config.yaml
gain_aug_db: 10
n_mels: 64
depths: [2, 2, 6, 2]
learning_rate: 0.0027
eps: 1e-08
precondition_frequency: 16
lr_schedule: "wsd"
final_lr_fraction: 0.05
Rows from block 4, named by matrix and row number. Rows with one number belong to one channel. Each number is 128 + 32 x the weight over its row's rms, rounded and kept within 0 to 255. All counts start at 0. Numbers have three digits each. After the name is the row's rms in percent of the matrix's.
# convs1: grouped (16 groups) 3x3 conv, stride 2 (model.blocks.4.convs.1.weight, 192x12x3x3), inputs within the group 0-11, a 3x3 kernel for each
# convs2: expand pointwise conv (model.blocks.4.convs.2.weight, 384x192x1x1, transposed), outputs 0-127
convs1.40 106:150141116131105111097128124117153158139109108129124124159119145164088103131111132123146130121157128156128132085103104124117141103119121065148142207078178172109140106190111111154116107134150123199118131133101063181136192097099131083166089200142124095082242020180116117114140067123149127118129124112105124158091144147142149121
convs1.41 091:177190162156135132112090114164148168163130114160165158140150174168134152163124133100109081130105145129141145141117141120153115092071095113123104127100075125165116121110108101105106143130131170163155159140128156095117191185114155116163143148171177181132139125156173161108080059085103163097136130119138098121119097124212234202
convs1.42 096:117092102151158137167184129122123137069153078091115194142143126118145102112087117141108093143120156117095147124137134137155109141174114082116095191132162217168216124147117113147141130110124157116159134164172116140084099124166141111134116125149129084142194120227167183154129181195128142110145144108140169119152098147186172150
convs1.43 096:125116098113149086131117116122088096126148082146119143101096106142123135162093121098119128158137125115144144123160142100069136161144127093079098111125141070141121127174135105162122116116156138145111104161114143116109249234229063059100125105119150147117083168096163121119054129105136095168134150105109144148127108152079173138
convs1.44 106:020183241102143121125102120120116142129110109098147186090105120144170116118127153153136080110130155116165138146139112130121078144147114194076059141146112106125086158138129125144099128103118117090167174126129137126131071195157143137123121125118077195214069099152114087113123098133125120148163166132162127103127107156126117114
convs1.45 104:185075129169107120075169185095155157101128119168110120218116085128101141133123093096134125187137144185106102111129118108131092059205243123138124115132136082120117129126146107154117146116127088180184122136135120124119138078177119155130085180158168114151156112111048127160085164116124142117109137154112128120138133113152125102
convs1.46 104:142129121139132126119132119091101154137173095091111108130107094225067243089116108138103119129146141125119156135142113103121132122127100157145143074128138148158099075142103130121106140094158105173111101138092173096145124119053202089199094159115112155093137087151093099103107118163191048200111135116125121131097129117137113148
convs1.47 098:170167138111146126088104105143069111114135150169184163117127097129121135098094111091087059125139112160171148192186253132088080139131114136140095107116129132060111141128167111141110131121143125131161166147101124141141178221144224098140118085110158171165135127121120102125109092139083153125132132102114112145092146150124134117
convs1.48 092:072090117179149169077116116132129128130143117111140155144146149119130124151120080213141157139143156141128159145118118123119152122110152070104129103125115111145130097024041134125132140100123095141133131132067175127116171122150133165089093102140133170147105122095123117156066081115123129145129096130200208188048114064105100114
convs1.49 099:142096153117120066144075075118103156097122138135082099139121110169082122171159203156157114128131106110142148131119127108077140161165113144136133078113179140114117135121255114151148215172142130153123166086182039180118159118136144110118108118130124124129136121129134103180145093181130117155171150143108143120135097105147085102
convs1.50 110:084149128101121151139112117116120112118137121066149158162122134171065113174111118157093086047128192149166100123140112165094155149113104115123105183114115082153142106139137255081055098135141133113150074140140134083135122086130096116169156128093146106129146114105097133143107139149226100100111110144096143124080149155156096099
convs1.51 110:130142149239016143175101125200152168131121088098177118141111137079181109064175107110146124102140130064126102142123113081155142114133134126142123143120153127134117145127075111161098194092138119102126106140136129138132138124107112129135094149144133133109094168103117161135131097141129145133159112112119169087208048158067150151
convs1.52 106:069174159104063116139200219096109161087156124147141046116094165172094122177094103082109171122152097100090113134126105162108138143101132122078151099138125132172132142165108101124177151072149107089115105148169068139152091133165118122120148115127141135145103142103150131095117206124152095143139144134063153121054120109108144113
convs1.53 097:097102079143140124122139056165101081118149129120131121151101117148128104165167228130184109137130148129173142134098105099101112195170176080135136115155095110111116050106090146154135118125141108127155110130143079124111090109112114144107172135103135199162117148127083088087049085151154131077168112088152151149071132113081113071
convs1.54 100:067155216080155106126085081089182166085129147118080140145085124178113070139120142183144126093119158107149131183181119148099142149124117091130116104135148132163115178146053177102106124127108074127124087124141157137149148169157073149148109109140133116083132123120128140161154150093102124085195127055074126142067150154102110136
convs1.55 100:047065055127151112127095150105112079097177134118120094103136142105121177144151079088182214194105132116099123139124099115086105146131096128114124130125156125111192160122099111118122106144173179182151141135106135172095096120161131151105107108117139138147151134185100144101139130049116132139114151212094080141164142160139124069
convs1.56 096:200229203084118127075120123135178152118127123107082106090099107125153123153124161089139121147162130125118073175158171121099136095121088121139067156137119121112113139169137166115136109156163095112127241107145137170145126138112096110166139100122123102071148131150116100111134141141135137131095181133197182150168109190152111104
convs1.57 094:099096115144151173190136148124134164157118096151081137127124161164106160116158140159205094071136123111158131124082101156123121123097140123133139155114119116156137066070085095119146106117108162187151064116049037095034150151121140135158112117143129119122132137133156119112113049093162131151137127138178186173100103124126086103
convs1.58 102:255168029097094096135095136175163078152088152131158131076116101120113176157146155142135155169105186090139101117128093128120147140155135086125169079118126125168137176083103086153080101094101113152166133134114159099087180155155107137167097116106098129141092122154145162143106113128106177117098076127123159130088130097121135133
convs1.59 090:169146115184140186113094127112134155141116163149155160136128135105126114098094097175159146148123112170186155135176112091168087099107119120110097158113202152104148166160123177135193025044097117123120161106164144175164155147130131122089157162166115103146091159085100122118111081124135145115084091067167132131126172084134157112
convs1.60 108:163097110132082143129111118187114039157100113068148115145135133095078255088129107149129124133153104109103146106147124116112098095123149120129149141140098172130110142143067115149112094124099188123145184091174183111087123147112111166115130126104134130106097130179143122149101174128112150119094117103052096091106154179158128141
convs1.61 103:188119092142107090136148095138138124142121150144120130086139136106115172112209161120121111165140091133155087156096104123161113123115120128159111120131112131107140110137130116127153063143148150142131168118070146078111101113124126131150120112088107121150099133143069155183145132117099118154000200226089155132126143178116053071
convs1.62 102:116109129121149138138147075156127115204085119156144041107138140143135143073105097120111096176130143143121146147115101219091131155155076148159123086116139142142106126119136141130096085065083102129139202092113086169182138129132124142149161092116166139138100134142116112091074116079117144173105142084216155086079165085102102102
convs1.63 102:151131072107131127091157096103113136124143104077108122091085080126107151117118169113118125160128120099109125095136163211110125090124124146081162080080161137146195153141063189101106173179120143107089151111078190121144135146145071168145119144120115077092155104103118164224113091128127141156112110182125140075100079174144128100
convs1.64 104:169152145174125116055091185190163091116145099058086161122160129121142084102097117154153119078156147139113109218213044104108163169146118099097131093118169126115124149178110153131099147143124107123117163108113086123090115157151157118146123124137108097168101119170097097093100126144144146116113055121105130164122115162192120103
convs1.65 109:122123105096106158146110113099136144210090073060158173134105126138123123131096158120137147144120082083161145101140137203092092047164191114128122101156125176143086196136058161110139135110147125091094177088132157145117132130132118143101139101164128133099081132189163117081158089117087147135134114109143083137082130142192115068
convs1.66 111:156093140114129079102109137167152095076133161163154083080136147190107120126174127151130092120109137142168068146134110077137158182107080105149119134121119091126191113197147098106177103118109140123087078130153153116134129165127134108127108154095104111146208129051046122180134139106115148098140116143124113158190097121065118198
convs1.67 107:123190080127100101114156161186162114097103133096123125140099168090131153154125130150095120123098147145148150185123063107124173200116060099096136074117144085138179145084117176117088090149088073085104112121143127122103163176117184104108089137134105091142086150141175141135108136139119119089098129198089121162172124110047088145
convs1.68 094:149142148105130160170180167190171143095129092118157124137152106141112140063070033158140111115118125141144155172120162083109149101120131133147121085138065153121124146186114111149090082081121095140126143130135052123159125159136128127114167153109127149120150115171054116059098102153178142166109089069118150149102148117076074077
convs1.69 098:128102134097123167109162138101086086085136153181198097174160092082115152108133089102058114110129153143183152053064079156154184131107130130163121121099133111127142133118135155129153076083090128128104120179114143095132131105150142135121139127131150169090120124139119136117220225154101128098106076082172084124134150119175136132
convs1.70 096:050069110122144108088109116130140135138125147064082125181197126099086105143156169136126115113143124130108105154158230176104138078140079121117110129099144133161145169150126144103137090081127180164180121095129112131109094132110133114150120117132126154169091110060209172132136121104105183126143148100194157178143129094079096132
convs1.71 102:115144115112124134148068136059166187109139066153116092095114158127151109138061112062162194128119033160099111040204189139124113134131175141106109145120112106157121085106154156128077140112120131158133060126169118138158109095127155097135131147145166096132125128100085127111169124103141135150119110085165100119143083108135182117
convs1.72 096:163156137105085132160216215105119153112107057204187180100112174118158148076041122154139078094130115148140158137120078162091114107118083113113160133136140121162112088125139092124103120083078144098080152129128112130079117121148125133148108117095099153140101090127143212142138168134071145078147125129111126148116118132149151118
convs1.73 107:140136150255000255133141140137138144125103185156093175098134129115128086111120105144136118161110107157093176117147113136115135109099130114126129125134108084116151157162118111102115144075113131134143151111134146145108120125118139127117140132117118123138154066213142135143146095136148067129125136139132120118121143137108141133
convs1.74 090:129172156179123146066038073092124112113158106139094079134180165148134163138175174110112136124150133092081112118149112130124113141154134145115160128130120090156144153154147107118070166117152126135107169157119092123124132115110109113156165136127112154221147134132046023017114123115132114188108111135122135133143127161129133125
convs1.75 103:141142114165121066129157175128099212171118138125087080137062075127142156097099103107156213097134068076136127124119128171133048129152161131146119107109170114137130165108090158063176143202146103162136120132130145108106139151116132128115112128137168099093107148137135128118094135211162122043148179164122127115123121129110104129
convs1.76 105:095117155116107132179137107092188163183100142239177081114195118100115131094122168080111139184116106132163137189127106116087147098118112132126141140123127128109147168153121201065085211149093125148140101117109152121102159123131134161131097129145121135160171105085178128083067078183136139105136146114120144142106149134132161164
convs1.77 099:132093066150130175136143143203178124134124116086065072152157147136118144027020039162154116138105135076094102128146087117148079182150128160122136186120161116136127107126162088136085142197151129112130117131099127159117115133137116119124117132138096147143085137066173182153144155121133134127115098107149141122128110132125094110
convs1.78 099:087103141083143099087105127179181150132114120078126112141124095140096160255255217130130141083135092151080153132092116120138091080115100110151113135140129130137133108154122146105131113102128131118138120145112097106101145129138158129130109116110135163157165089144150141136137085147087132077097110122173144145135084182132126118
convs1.79 102:217099141067117077065148171104103085116145097127194190180080142106160095160114090128107101183099122130137155167146088175115139128078086110137172083150106180118109122136085127108147151167117169115117143116124122133130116127128139123165155149115182089091089124160078167160154140091156098072112094177167130126085139091146097150
convs1.80 097:113158132160170144184177147110130133137119135095105075131088116117097102000004012126100106069157132124114136131147155144117157121139088143102132137162134139102147134114130121108150104185157175119117117136119084126087145124130150115117129111127148148136125144106197131141101120095100136130121128112117096129090133109097089085
convs1.81 094:133131168063076102146201178114089088122124130143080109182179120064078116062072057091106062163111127114098105100105119167104192126126147138106144100155111127137097133113147106084132158123124106114064137161133095111134114126133133125076112140153156200147103138035130141153106122107146120090138162131134126144071127108109109112
convs1.82 110:111137106102119128060130141146114116105164119148148123192074103255074061221072067120115140194095102207137115110131137069142136068112165136124143135129118147144121126113127100134139110173167110123131082155142104152124126132095118131150116127153178105122127111123089124141097146138148126119123120135155144119156132123144101122
convs1.83 098:146149143095114089183156149139136156106114079088116161118082079135139159123132138111134120225060134131150141124199188065126109093129109107098073172129180148141178128107155089134095059098083123155089137128180111103107124140142113141120134109145214159173074123070172170129097134176141112101097078124126122134119124114130138133
convs1.84 109:132131065135167076131165130106105107060067255113131155100090126133128107143100171135143125120097179122155097156126102146119135108142135116131115134144123126120159125137121143136125121176123076101185145132109118113195140117121094050207143126105113096156113145085115157136088143133154120059178166062133136134111138146145164134
convs1.85 097:068050045141145071130186154119126145085163184107082089078115167150115192141112158138105156158094148138146116192135127148082136136176141117127147157115145153146166161163112162116115157090103091101148096161072113166161072095156115155083137103123108079085152116142163155098085166109140166111123112088116149135120147095145102080
convs1.86 107:150102098147133142106128109116110182078137128157138139135149126141098162090174162086123127076136137092106143127169155124116133133132125180125121045153108111181125081122132125115133136106142133109114208066157163155175105111107223074145156187112131161178144110113087121180039121138137134116119085123115157123215080133163098109
convs1.87 105:044221225116115114143150091100140177127126153142080138148112142126112117125101122149078104147129078162179122134125127177128104089132139118138130132146105154084121138122092144143163116140131164074089173067118105140145023171197083125141139138112119101098184147111087118118157102111058131125091115160137121098146127136099140151
convs1.88 100:152152187104151090138101096181097082075116073050142134124105144229037125184089139141104131092113152136100158133154148126102132124116130109133137144147098167157118131139113127127132096140140144113134127090103094125149176135156069099082125126136137167092225114171106120132078112163078159182106136096170146124117124096082119153
convs1.89 100:255228043133123114101102186220141115106095129116142121128103155164124123115145127083094161078112134144117129109159121094125107150116142109084103109166156128123130144140169135111152146113136079122135110152128138107107183156058156125083145120121097103131101096174099143171086103150171097113126127136161152134114099158153126122
convs1.90 098:107063050183155199103115165174170090034085077125126132165078162088130105139129100123116107118146098092106096151120171106127142127112119128165106186091150105097129135181110132132131109145107099106124153146102131136158116176157078099058133114140168104160197138153113099090154109152100122127132167168144146161122119161110158064
convs1.91 103:189132158078088075170156201110083098067140177138109081106120144183107165108142109161138139069115155127149139148105121103149138127108160135163176109119148128146109086146099154135159149151116082089107228105087160136059133116147110149111125096104135091123181118205140107102145151112202105135085116088108100104117125164124096120
convs1.92 102:112096081128119181144085110139166106129109147110147105147129134078061141077189202063112112101124174107110160128131087134157099139131181165125114187104169098081101177155152137135118175127129130156108128158096100164159102111125104151170105137150140155158031126077098101186068140199094154099112139103106134119120161122145117100
convs1.93 105:111123139105093172113173054108151127089139096118067108110162177094156119085119112158133114147153100088121094139159119139100107098106158115151144108102186125144195151145133154088127150114140112132112180140089146112089136186129110098148106155063102097213096137126093167125114000136126154050153157097125138112135141105144118099
convs1.94 106:074155143140110143080118129105161088065167115093140142202103097103142095139133140116129091101174156085114130174125143099131148102142116115119125255056091162099127118132131107131141115140133092147132084158153119148121126124136115109126087145136206091097029183143116111134105113130064156154053128137091100126107137137106145145
convs1.95 111:108112100144135089055114218073118176103135111131105124184182094116094177140105142152117151116116179157127122139124096104121152152153099151096110143090122073130170104163182108145149146118112168140111097109133129115120128113152120137103132116137203158024056131168139170093122093176068167132185121080143154157113148111142110105
convs2.40 095:090091158098137138115088077111134144203142123062138081125129191126113145161136114164158146102127163107126136129114160101136156171073145128125190090113083152168106117122141147130119119096128164135117109136040116136151162103121151096103106124140086165083106119192140139071116152081086164122167194122142111154116114089119157184163133118173121098092153123151161117128119159145081134124136
convs2.41 093:139081102104155127098076133172169157134149154088161139113171127116049125066131118158187137110101122103154126111173141138141112117120130097162163115094137146085137143133128143137156100063129126133084140131108145147140145156138162154117101048063160089121127129162147092105052137157146112124145145135114085127111082191140173076101145126130141122087079115111124160093144140156097134140103
convs2.42 101:110171082116110147121131108158130114119089065096114132027141099120116163102152142084114128137134152156131085127215075147123130113109082121144126106059124129147144155092129126111118088116130150172167143095143123125147109116122149082098119141103163147101151137127153165180071160112102142094115153132099130131123145084109120113139122087200165144167073094154105124172111126149139041095154
convs2.43 091:168154126216113146139103113127145086101156124127114182138145172204166149127150161146149131153129142134088112162119140082135118133079149109108151092137142094112176119080143155113174130129129191110123155100093132161156110129122164147123131167126129140101121162152104096114096137113110140096155134084137120155142120072129157132152142049147073045135165139155115126144124089134075096101142
convs2.44 096:102152146153062096192101134134118143108105097139132089131139152160119118163132137139220115111164112141136112113094127182143163182102167111117124102125071142111180196171124084105122138172182132014161132109112146124171096104174137122139156055166088116149091113174143186140078157113156065089106128180132119133177104108097166125123115109127076118159122116127171043220120127083123108132104
convs2.45 102:120177182098092145155118157103123128139127103174137046160116117141115157144139111149131159110167104145123104122106099176162152091156157118132081110117144130151074126123144139124154090149147099163129182113207155197228152210109118151156108095159141170146106149103088173083122101103052166154088152162159113122150124101173119096114110105156121133083154104125091135079127139111167071153065
convs2.46 094:117095098115149105160142158189096117089163139116118141137099157152098133132150142151181170148160102140094211127122135122138066154099132125096151127144182139142129100158072148095124104154185065103150148132140157178093102097161128166065114144141141132140155096122090141148078092147093104170109136094133137156194109137138091180099135173108151119102102121130041105178163103085124080158226
convs2.47 094:119081136141155131094153118130124086123154098160100138098125128139129132122094086175118164100103144128117124148090074223149159099103119130175125130105133131119089154104124109147150159121155166107143139130183176202124174101136173085162102028095153126098092133124082104113111098138087148127131102154131145087168127117083101110174043129123152105102152075129155135109145163087130143124102
convs2.48 105:093113175153189102109098107099135110136102126096076129134159109145151097162152119168112151106112159105157189120134113097173156155098105121152058062102092150143196131158165156143068122093111106143180184137115137090155118187124169166163194093057135109117150125107107112135125108113166066086092111141088068124143106112118146120100128114103135111135114156162157144100154186158110134150100
convs2.49 093:127149071127116132092144147063125144110134128112102138145113121093154143122125125158155154088144140085135155162083143112133105157105109159166109162125129125041146181091174182113159105158191089185144100113177109125134058166129100107168111145124165096122194090127114136117143173164128103102132134155117153113151177122089085144219102131160144136097162171107156121112155094186178161120145
convs2.50 105:106132108151150088059076138125125109111141150164102164108104115078138109125154143104131165125182130128143109155143127080117137095154109095115139147110145118119108117115100161059127135167154210102130120134092131096123146098097125100128100114101086134125105122105066159158135121130127073087174140160114093114169131111084195110142156062138124099008164120141149149114192107100076101105075
convs2.51 094:099128111117123123156100121132126147076165111135105155155143144131080109104140078084145062227249113144170132098142087113137115173152128139139110148127126158141152091151158127122163133136110122086137157096133141104134138108080080142147129156143135124101115127085123170143166171148107098118094072145129143106138140158122140164099153144133143110128137119147096146127094166112180096141055
convs2.52 097:105129069127171160155097138074140141104149145174142164154179116145065122076109117169124142109113141132112120098100115131141167118148069138197124182136147161118138073105146189087090143173167134085095159128105165098167108129135130141109139135099101153158161133103124109097125117172147088143126097112139133138149144145114158128089171089120161104114135172125036134110117124060160135163093
convs2.53 104:130061093140136073161135121132123097142123106164067138112161103110137081120151186151106096106094089114145151145111093134139072134103139092164158142089134075101159142199124119112110140105176172149151143148139099071139093151150159109124018137149173111097185062103129128094099144156141123111103121072157164091136121071142029080191151138077158115142131148131204113105118161166140153142118
convs2.54 095:135174138096138089113158127116109138069131135130158143134111080179186112134157160114051157156090117113141129171149134134164091111120177151091173166118105121078127099148109111150125144131146123170154143113130110108079101089107147135114153152071099152107107095048101099131144156098115097146188126131142106107180124098149084125181156101083159114069150082098112071160191112169173104158092
convs2.55 097:130146164144116168137173083134155165153149094133165131100118098164185116161139125131107184136130082167099133079094109115088171135119157182096103106085097130082165129140161118143091096125166103137157105152128124110124151131114132105130172118150111146088167196194194127102120150102130115153172136156128153156120149155101200128134186165176123129121096206140089150145139123188089117196157
convs2.56 093:142099133158131148105150041105131117120109100119112146188178120128140136162221120112135121135120179097150087157153161160126082185161077131113135139172162100110158134083115155144134120110198139108131093130128115099061143152115099139157168138146135156154088147149130125101146105125154131101152114160129167157125149145073127156183119179171091156168137139155126043121163110147123085101083
convs2.57 097:186153097125206131135207173144120200178133114138151082083113107116103082174149111138150105145163169118116112146128074107122130145115111123135117123097165135084179119163135111130145117149081193121128112138123156103104139146126079111109118135100101131164090178205113160137163154138143105142078075110129208131107152116125155151138086157109097120137116119151129085087134143087101163137132
convs2.58 103:124152069151136066110143124097117128157115157109126110123152078112088133159169163089110090101110099163144154071161125095129142113158126179105168144127095122088166073118124123153225127121077093156101090110116063100134118081110118099176102104094111180155167047105071124097110171096108159160129153165149082146174094162191097121171082127073120163151102130085133132081164137130142128182144
convs2.59 107:159191095108117129126079064131095124174086121194128140150115091177137108107127126111075091128164089142192152071082139145131144184093156113099158133175085122141133080178131146139107171084153118188142146145112139145120095108153163122151105110142084180130149114121100114115131101100116121128149119205134099101160079112105095164127143147096081096152109162138175112104124131132094143167140
convs2.60 102:159113107135118121087140125175186119094148162184143173188120089195177111127093156148119182103157130133125159153135093095143128106123114108096154130132109113108151091099158147112147172124171103167152160135113138124131167132139119137161105128067121134229120120097116105188093213140082126092208093147119134146119139113110140144137128161097122064141134121053130094130145087087067112148156
convs2.61 112:158117102144140068177154133129244114136180160172094153110113070161125112039151108112095135170103137156087090188129125128107145137077121117096174145177148161168122166120100120153157163122120111142066116114122120131113096128100139098075140099134093105128117125142099133127090122121118143120104109183143032069111148120124146102105172159143108101118133138122143139129155122112125165087110
convs2.62 098:132117114105098139119123159101088137132117107155136092139118145094084104096111128124149100172130095162162104185210086135139147165120113189088097154141092151120105135116147133140120155095129129106152073086214126092141134111121082037144096145147117117120133122076097178195123110109147120115158114174119136125129193153125155125186078161101168187105127114160160104148117115086150171164089
convs2.63 098:125073163101112118190147097079092154166056137120127131164128146068113141160187153108132068141093090074153118154163164105150086141130110101130165090155127128099113156084131078100111101119139142106113119077108171056052176095136144122128230140100103110143190164090123140119141098149129162095098141055115141118157122095116166123225142118113125170081108119077089095105164161144151148185133
convs2.64 100:098096095181123153167112080079135110154159136161134119168152144129107147141131116112178146217045119092093091153107130161116184153119172140133148087127117118151141115158120116138156108116122097117134107081157116117197116112162165151129137111057154093141115132098122089150144161185115125248059133105148099165161182068120124124130148152143220112105154105123101131164117113120196158113090
convs2.65 111:154126110104115134113093160134109174079095110148074094115103147072095138142115144216159109070079130127094121118115158173087134072184144115162114163133105117144150135148124133114060147150075118165116136255125099045132170101154136104129141112167146170119162111127148095171136066124188111109163056116129138123190121104114136137135156195155091164129154116144151142128112127122131127126092
convs2.66 112:162135134107101154078114086099095103144121090117169104117118160158070140132047172154161153110104123132100148107102125177160165147113169123135145101149093144116113077155116123100087180108092106185098183240134126091136198159129149120147096132168201072200214091143130120093162104112147144111149114147131097157158115118104141102137160183121133099126119185136135171149172139141128102125172
convs2.67 101:118129145099083122128106089125134152177144125175160077112125118136113111150102173118253176066080136186114131071118136108135142091163142078121113191103114115160147132170112142110106139103097103113111176113153123079157126149114126108114153090116163134146090117147150091091132125124150074113108147091134118149120121135132166123112135126157106126123106136034108099143144133146123100109143
convs2.68 099:106200160088029118077163164140111146164127129108096162152143140152098176129132147136138091098138121133105078136157140125132166113142132126089144133066098102151139108088151164126127141133133105109090117136130134185116138088130171166111098141225167116072105161110132041144136080092113155085169107129136155147139147153092154226150138100064125160134118138094103061101084086132136201149162
convs2.69 099:138212177122122174109193122135092101172130111146172158173174129146109083102119118136089076171130125115117159123167116141128082118153115146108069164104109120082115153123148136140127121084129129126164090150124144101121151134064129118205118106118101093068144150138181156108093130188134129126118061107129153131125102168126019073132186099104125095142111136127035125073128097063119072189198
convs2.70 098:099119120098093136159153168170171119117180119120107078178076136158086171086082105145097114186152122116106186113176095109159151108125110102160081113141086164124133112104084088131101101093107118128040155145129152110090130167133112125120105131142151154136182123177114144174108133199165168135059116120132078167217122109109160170152128123100112084177125100117084114120168121146103075128154
convs2.71 094:200045119067115139153122093127140153141146150129151138129119186102102193136106131143162156122109181135166171126114145109108183101146121143144178104084134116174159174135174143105131114136148128127111151153153168123146158112118102151190140098122166102116105200121163146101141147136130158160156108202137152118099161108146114156143164091101164136116128105067150128139123104134142133121142
convs2.72 101:150130134130147139101114125088110194158100155139145154136148134120136148116098123108148177106172063115172122160126120120063137132081131178139116107110126117090136106075120112178127106108138033057172102159176201126092134171106183138151138126135214125116147199144204163142130166162106112100131105119122152072116127184131171150103094137177094078150079116168121118110115126120115073105096
convs2.73 095:096109160120089157031131082135081168090092135138127123142124125082132124129132152166154105089164153147161078141123152054129166130167093134144143168126148124124110114161145092098131148165105139140158121161117213119135144176095186145100140141129152129192115144143187113144131136106172145110255107157114116065122113108127168159102121091127171143067153113118127149083140137067108133134159
convs2.74 096:152085149114117074119179077086108167068137086119140120087124097122143152127116125075169157163106143164136086128155115119135116125106132124157121145042068103146066103107161113150142147132095116041139159132117142147134099118139164111091103116059135177087134169131120125078161118163101135130077105110146101065113155105117155164108132148052115140094129128163155065137142132141167156139115
convs2.75 100:123124138105160086132140101132061170097134115119115168117075127053109146137114125124169144150050071174169076152154081134147156139142151120082096154145107115146201099115163082146105107130188078083080165124147095101094138095120141092121191120085182127133143117086139133184117122131109136139131123126149151130163137142204086132255160115153072199101116086058069125129090111101124129093155
convs2.76 100:124132129163138128105119149121090177145121084172119135108131096087090121124103146094161084132128121118089096138097132121140140147100146170107088183137127086117121158186144128151136115132208076127112080119085108095109146135110129161125096197108125162051121227113087105082152200078125216110077119115128140151135133181138093072099194120085166136114132170058185158105153180105124193134210
convs2.77 100:147196113104145121138126112051028118076098127144149125120143149125084122112160132205088121119128099133090126084208146143136156118134149115115117138133147127155153116112115116111119158119083137205101135133070120073128161109098112154149153140122073090135075094116159152163158119096136135129155124075141134123175198172145095149153105111191093101132082090155175086122171131152083148107177
convs2.78 098:149145066150160064202122119131203163102160080107121090135166144140132098204138182149164128121096127128097146083123070107166144162100128102119123127149136083092119173170132120161223147136131125125174119118114165110119140129137086167150155145141111142158093147135143117108178145168146125095104143131164150069131070168097121063101155115107237168106119111144149147098141121108117108090187
convs2.79 090:106143183123098094163146141120066110152072155129118076130157123111066126167100119150172123105173169090076106055108087134096098063090141115134156124096121102081144135134125094126188138145139124121143137162157204141126064072117136134165077134090180150124127098110132074141098215103115186135106093132123148151061110135088143109127172175069131150170135104120126219099110170138152159181140
convs2.80 102:123109080134161178125129149106018096110089128148165134149194074109061128129098057138115150166143047138131130115140112138098084140107126124105187195113126106142106111131118140163168155105154178117118110136179111183165175135065187139182049120168081137114142141138132133151123104117082113167206125112105126133135197126134131122163174131085105119130116130131128129113150126094087148145112
convs2.81 103:133128130113103166138146103110048102161143093172085144142153145124116110178139089110105138146120037142094094160107134118119129107165166148145069107086181113137127150182114164122132039129178098149140132133060115177134163157131059111129122126188126132136128136108151120150093113127160108136085111136123112188094160166168104193119130190125080103143165209087148087133055127109144103184123
convs2.82 108:112129098142138141107127150102120216098111108093120135119103090124110159075117139142138144133153095139123129099102129140099117099138127119149094137087085139132141106072160134144111177125124102130141169152153136101074085139171160134103089128144154132142138158144171107099129172184091137110110079154145112100154128150108088148170092130103133084138116101140079121182079098086131182193053
convs2.83 103:141114079157178150117104112076126104133094099166105104130111122075123158111070145100135181167152200161146126088074101146158140066128153168135120130172169122144167104167159114160112115128088127091086145111106135147156074156087080119167189148103105098169086107172116117113178062145088166140111153117114120091097156120126128178057062144181115157119090109210066121144111081160125086126139
convs2.84 109:118158074105164103167127123128151125159134121124141165124163229080108145151152121126136141139068113129133148102136115130160107128113143096134134166155120122163113150114156160163133118079107154132128135146182133111125132152115183135134147116158120153081086129117150113124109098157130068118099086164124127123255183095108137098132152134156118140130174120153123095167118109136107145098127
convs2.85 102:141110154119098142174159116140117071098099094071136151092120137149110196136139149091160075132088079165119154161115100185165137153134156123155126137061111096119114166114121160144125100114209151147117111150090150152174180110136119120187144131116179154088142160062119097108121131148074108130107166135133135093144190143108122068173091111087089148098129145178111163151108135154127135153153
convs2.86 097:167131078152152119152126189207125114065081169139170137109120086127180135129057107124144131193144133139131151112095138174025131177052168146092184154163161095066087132160151112138144147137143116158094174152077070142105069128123157144116112160131143107106148117153129110127108104090099156151127076122120161093110156125177115141095153093197073095157097116090112121099120168133137168114084
convs2.87 094:142088092140100120088135105107137174078199129070159161164160144229143140145166120207087156107179156126131150100135123063100120106135087105175146141187113131117189143101121094138131110164120168069143129134091141146182128128102135119140136124131090194022129168141166121118123144133187154142110107078142157110129162071173064140131115105142134092170136097137120147127134101164107210090122
convs2.88 096:119104073187136109139143140083177167119128106055099117117150112105086108105164115130125170111108144137161065107170124101104120131063092148149124089184146112139141148136130112103155150139145169111123140117128111106158116145147147134126133137105211148144116114170157084115175131150081175081143115198123160118066175082119088143106181106094082204069150149092113165103098176150190078083193
convs2.89 096:129148105099159123161131191159129130137164115117142128150183104100140081136129117197107102100142131151071125070100133119123091160117102118118081131162127127147114171087129119155148096121112129131097182143150152117128135141098151161084111113037108113126157125135144122097145109121218127104184109086139163129109113084106098123149125144084151180109089144090071184129075096137066196096131
convs2.90 100:094139140131052121149165135115153143171146106097121115076130133162109152134147133111172084109100110157083113148148144160116136083151152068085098116127117120097126142120182113132124104169126192143155182124112174100136196047128119164137135132168146130112094104098115226131142151156121093083150140060120095157137115104137126131168101117151126170092153141144134129129102117138174109092106
convs2.91 096:109142085128079077136149097143130142176111094148110093148082095169122107177119109088188144185113115157195134127108086152143083063097129146178110149129114126132025172133091126096157131139118159169126155105146117134122119114178104170166126087066128142149098100116097150121183117147132124136136147182106132178143123142052059097122084106148089215146124125114153073073174137107106101006069
convs2.92 090:153133048161104103137094130151091152150147092135132164171095157076138125165143110172140123133091123163151099212103109168031110130186128173086112036116182099133170080140128090166151144101061085115127164124074135119127148192197050126129105171130089164109167151110074054134062094163179147162121162171119126124156135132142119160139098138159126150161112120100151155133154100105126132132127
convs2.93 097:113148079134178084155130096115143151099138066102152131143104074114111146112172088129118121184108137143171089079108187168139154199138096139096142096125142128164103066163161105113119138165162191101123079124090145078152029152092131147122148140117100090122165117165075146146167129114183151201092104113131114113107184166142124198119159158105114139088132057115131105148108120114186094106148
convs2.94 113:111096141187182181131067096081135197115064150183151110140146105153123124152173124118122121134101126127097093154113255136094121087134134162121132084119131134082127039137137151129143162119150116096099157120081054148098134149112183162125124135078097191089086100120090087053116137166109140088092080151122134124124132190081099116146116107114084062130129089097183142118097112167111139127141
convs2.95 099:126108142152131142122077058089118132188118113139164089129149115155096123080097154079172143102121114153061103118178155114148200110159114185209107099116113156111133086143132120085127074105099124131092110131080122130147149152083111108085133164106171135147176075172152176029189129146061173087118089117131111099113155099134052104103188139134145151118091177140135171120168097162169148121129